Weights of a small multi-label image tagger: muon at rate 0.031, 3.0 epochs.
Rows from block 2 of a small multi-label image tagger, named by matrix and row number. Rows with one number belong to one neuron. Each number is 500 + 40 x the weight over its row's rms, rounded and kept within 0 to 999. All counts start at 0. Numbers have three digits each.
After each neuron's rows are labels from the 100 images, of 14976, where the neuron reaches its largest size: "responds to" is what is common among them. Only what is clearly more common there than usual is listed. The data: analogue clock faces.
# gate: MLP gate (model.blocks.2.mlp.gate.weight, 576x192), inputs 96-191
# fc1: MLP up (model.blocks.2.mlp.fc1.weight, 576x192), inputs 96-191
# fc2: MLP down (model.blocks.2.mlp.fc2.weight, 192x576, transposed), outputs 96-191

gate.132:571504540464564529488505511446485518512474484460505548534519463527479536451416485503531527451538525486518518520527507523474476529498512517509536438543511510423517587428469527490492466542507450471472477519471507514531450485474545500514481466473505476497496506467526549477504422431496448540
fc1.132:514559451608467532572468424494500495520480536571539396500504496509472457506602537461524529444489488538519424457454401570521532450420493497516502480525457553504552541503495537512473506468483609489550534590482493473530529502533463536502525486580521501510488428536499516495456506560575477507
fc2.132:487477529485476544532468485470535494498496475400483484515494570583529483527476490504538495527458458449490477469502499482567478479479538520444506494536481533430492456442515538541511473486463563469565500495500551498557479488526499485479476499598503540454397428564517505558445445574505569475
responds to: hour 9; hour 8

gate.9:490547519480514479405448518445508511476541508470462557456514535504512504485490490545396515499461440521470558454481492495518492531538573499508516459578461488462476501528555545569560481400579455552442498597514577468518447505524523515459540532513509538492505442479481548462533490517493487487
fc1.9:474483544577469576521579510463516468556534465454509493531533541522482499482416548438548469490536559508488461513536576508516498526545489545487482486539526462532530536435509488482469523488429507527559451532507394465472567442529436490484558510515526568544470501418520524441502493536516502522
fc2.9:472522519430438509481516476583516537477501460443477534451495573464497546537484500476496529511460504450531496573551559451485468536495533463456453485639501502494510490490541486540507495425515454498517491541489454499439505449555441534481479474488494523527499505493545544413482474513505567482
responds to: minute hand past 5; minute hand past 6; minutes: 25 to 29; minutes: 30 to 34

gate.135:529516470530478510511441490501518485542565562488511464567446479426454536461479457521564480497460484512512513496561476558460507429490509487484492546531459400516524512500489516464581573488503517548512530455509527546458445518479500545474540515437475467502455483565565477535511461498484558545
fc1.135:501542523522434515462575508463528550475492488588546475454453523569552473545531517475445474504541542412486511524403473471564515486519472532483543474498510540489476471490461532498425463494551519442466441514538456487536527543533498493604479437529505525473519526453446528458486522450512445421
fc2.135:488513475537486505452495503550499516525521488507473402517410498406519522465499454493505502516572440591501463567509499468532533438527501493550516473489470486550560451489458531487503451472525552469473512484533481520518425542490554523556448526542516541559442606513533483595492507596476486464
responds to: hour 9; minute hand past 9; minutes: 45 to 49

gate.189:537502473491412446426456489509466496511498507521476501504472492472489415581564432559498451457494515501464523549577508518548473509477523484554418483558497485489498526491551512522506503491471456432506504548506493514509516526496572438462525518428518513570462482467509436434534510452512553492
fc1.189:532572517483553569529465525508498478489433490555486540492518496403459529502502570446558438536495477462482446518524518464441507411537499463509543493483519503478516533516514471544480532561563558468604485495585503479479509387470552537501456475594506529428483466470516566545492508541516513540
fc2.189:567486501521468543484497512553492446565491497462488529506497537467500466478494525486474530522420525488484485593474530499481470508504526451514443546494578484547493418432509460446539441496506478463484445480459461475529609412542560479490510422531428483501473525501514535508586465448486496461
responds to: minute hand past 5; minutes: 25 to 29; dots

gate.285:508551553502505499535546530498534536498508577521552470522509467486537468469507484495501513450445496484522462548470485498484497412560458512529476522527500486489458492557471470520509530483451511505501497369544470511600534609430494494462469517508500516537509527505579516476433538598522492531
fc1.285:485482416532507515547495487510518520502543431474571466509561426569566532505587460524474491502485532518515466507551554556529469473511587458516526474467533556442497499519582548509460503545605484517501501507529545479574430513463432444445525505543505494479463486500445512479543592455530526507
fc2.285:527498485489476460544504492495474518522551523585485427506507547514458554527466514467444463461464544538481546458479517495449505386527492519523457508519488476530501455486495429511512424514583491560567536424521445550436477586528497482547492483502510517482556511460573488546475451567529591504
responds to: minute hand past 5; minutes: 25 to 29

gate.423:518468462564567462548508497465503476562439454499530445499486482546482443543509551464416479538512473465475460519511422615423507531534459503470555467499495468499461471515521463553539457490524532521570518514497508560512446500538448464535507500541476536587457508508464530498493593539561507521
fc1.423:517498511464539595529581468525511470572522446462423531534447534496465513447466473498553475471567530488519500550446498487512490556495544433619468429403511455495492534539501522531502521561436479477528524482493533441470473525424512469500397475524445465523447556500470492485536528474549547481
fc2.423:488508515432552576461475514465469437579475492538543470481500474529507555565503467501437518490588552546532563499562516559500538465568513492574509442453499497554562479503472493517548451488388540545525515516482491568568495522533498454486525464456473472508438553512479535501484501515480456553
responds to: minute hand past 5; minutes: 25 to 29

gate.176:482457501455358462591408571455521571486507600497457552503520542480532493539501458500568462430470479501467506505489525551524472465461513490476535500515467470534505529488569437502538504528517540446392503518486519534621493532548530537490483541454556459542453529495499471477437459467486472486
fc1.176:477465523587473516540384587502542511470462516501530524490452497494522460505560485436503502496468509479478564539475507465520501490440492490457569551512518566477523488455565485557507555512451507456422489531418544523550448552470604485436474553502519458559485507459530391500518513554523424485
fc2.176:495474446480553520471542414510547460492556542548466507469495520541452426511494503493537522535502478481480449520599489444508479537501444494535546539471420569446474571504520540548525495485494541580513543508558516483481417536546512515467538527477483516473523525491497539499464475558476508476
responds to: minute hand past 5; minutes: 25 to 29

gate.360:520508511459441509531457521539492540452495506554463492491567497496488456455482490471526573495527497457502498465473457473462470538532501532555517445469435454552460457526464524551544477469448468446496632500508485501609497479503512542545531528481527510496497472484536599526498534539487562504
fc1.360:459538511548544416526496549465502470559486521528496483531451504518493534510588517521505505555460412510503507505526529480527493459518494462487516521565576540452554506477541526480466484507575501498490421513533503470432477490490484492452523489538454491485473482505457538464502457492502474522
fc2.360:526501540481499525534526477457483465520557529541562508427515503532482408487491519421564545492569480591526504503520500521450518511521511518528552508514497517539484513486545540488474460538534484426482509489512572465546554462558609484521522496422487512461462537501521477537461510510494468519
responds to: hour 9; minute hand past 9; minutes: 45 to 49

gate.125:409523460521478465475419578486464489568530513495498512484500513503422506532489483568471485486481488522475493458511484494530527497499459520444488472550464429504517486488505498490533496566372422553486536454432456535474483482545531519482479454477497494493454505537497474481441505442585539510
fc1.125:595521469490559515501510490505543505518569484548514498446495507438578496474575547489492525494451533519496454499505536453502509490521479513563511519445487528516449528487473584541440504478620571454471493507486493498513523552435498521533537508543514478566545500507483511472507446544483509451
fc2.125:512483428550429467436493558446450533490489437589450444474494466487528472524573535531441466485486502499489478512557576563573548474572487487483550537504556508548512502505488519492499501475533611510506539516474455525503446459492517508501545508519470530472472527527455476493500521525508472485
responds to: hour 9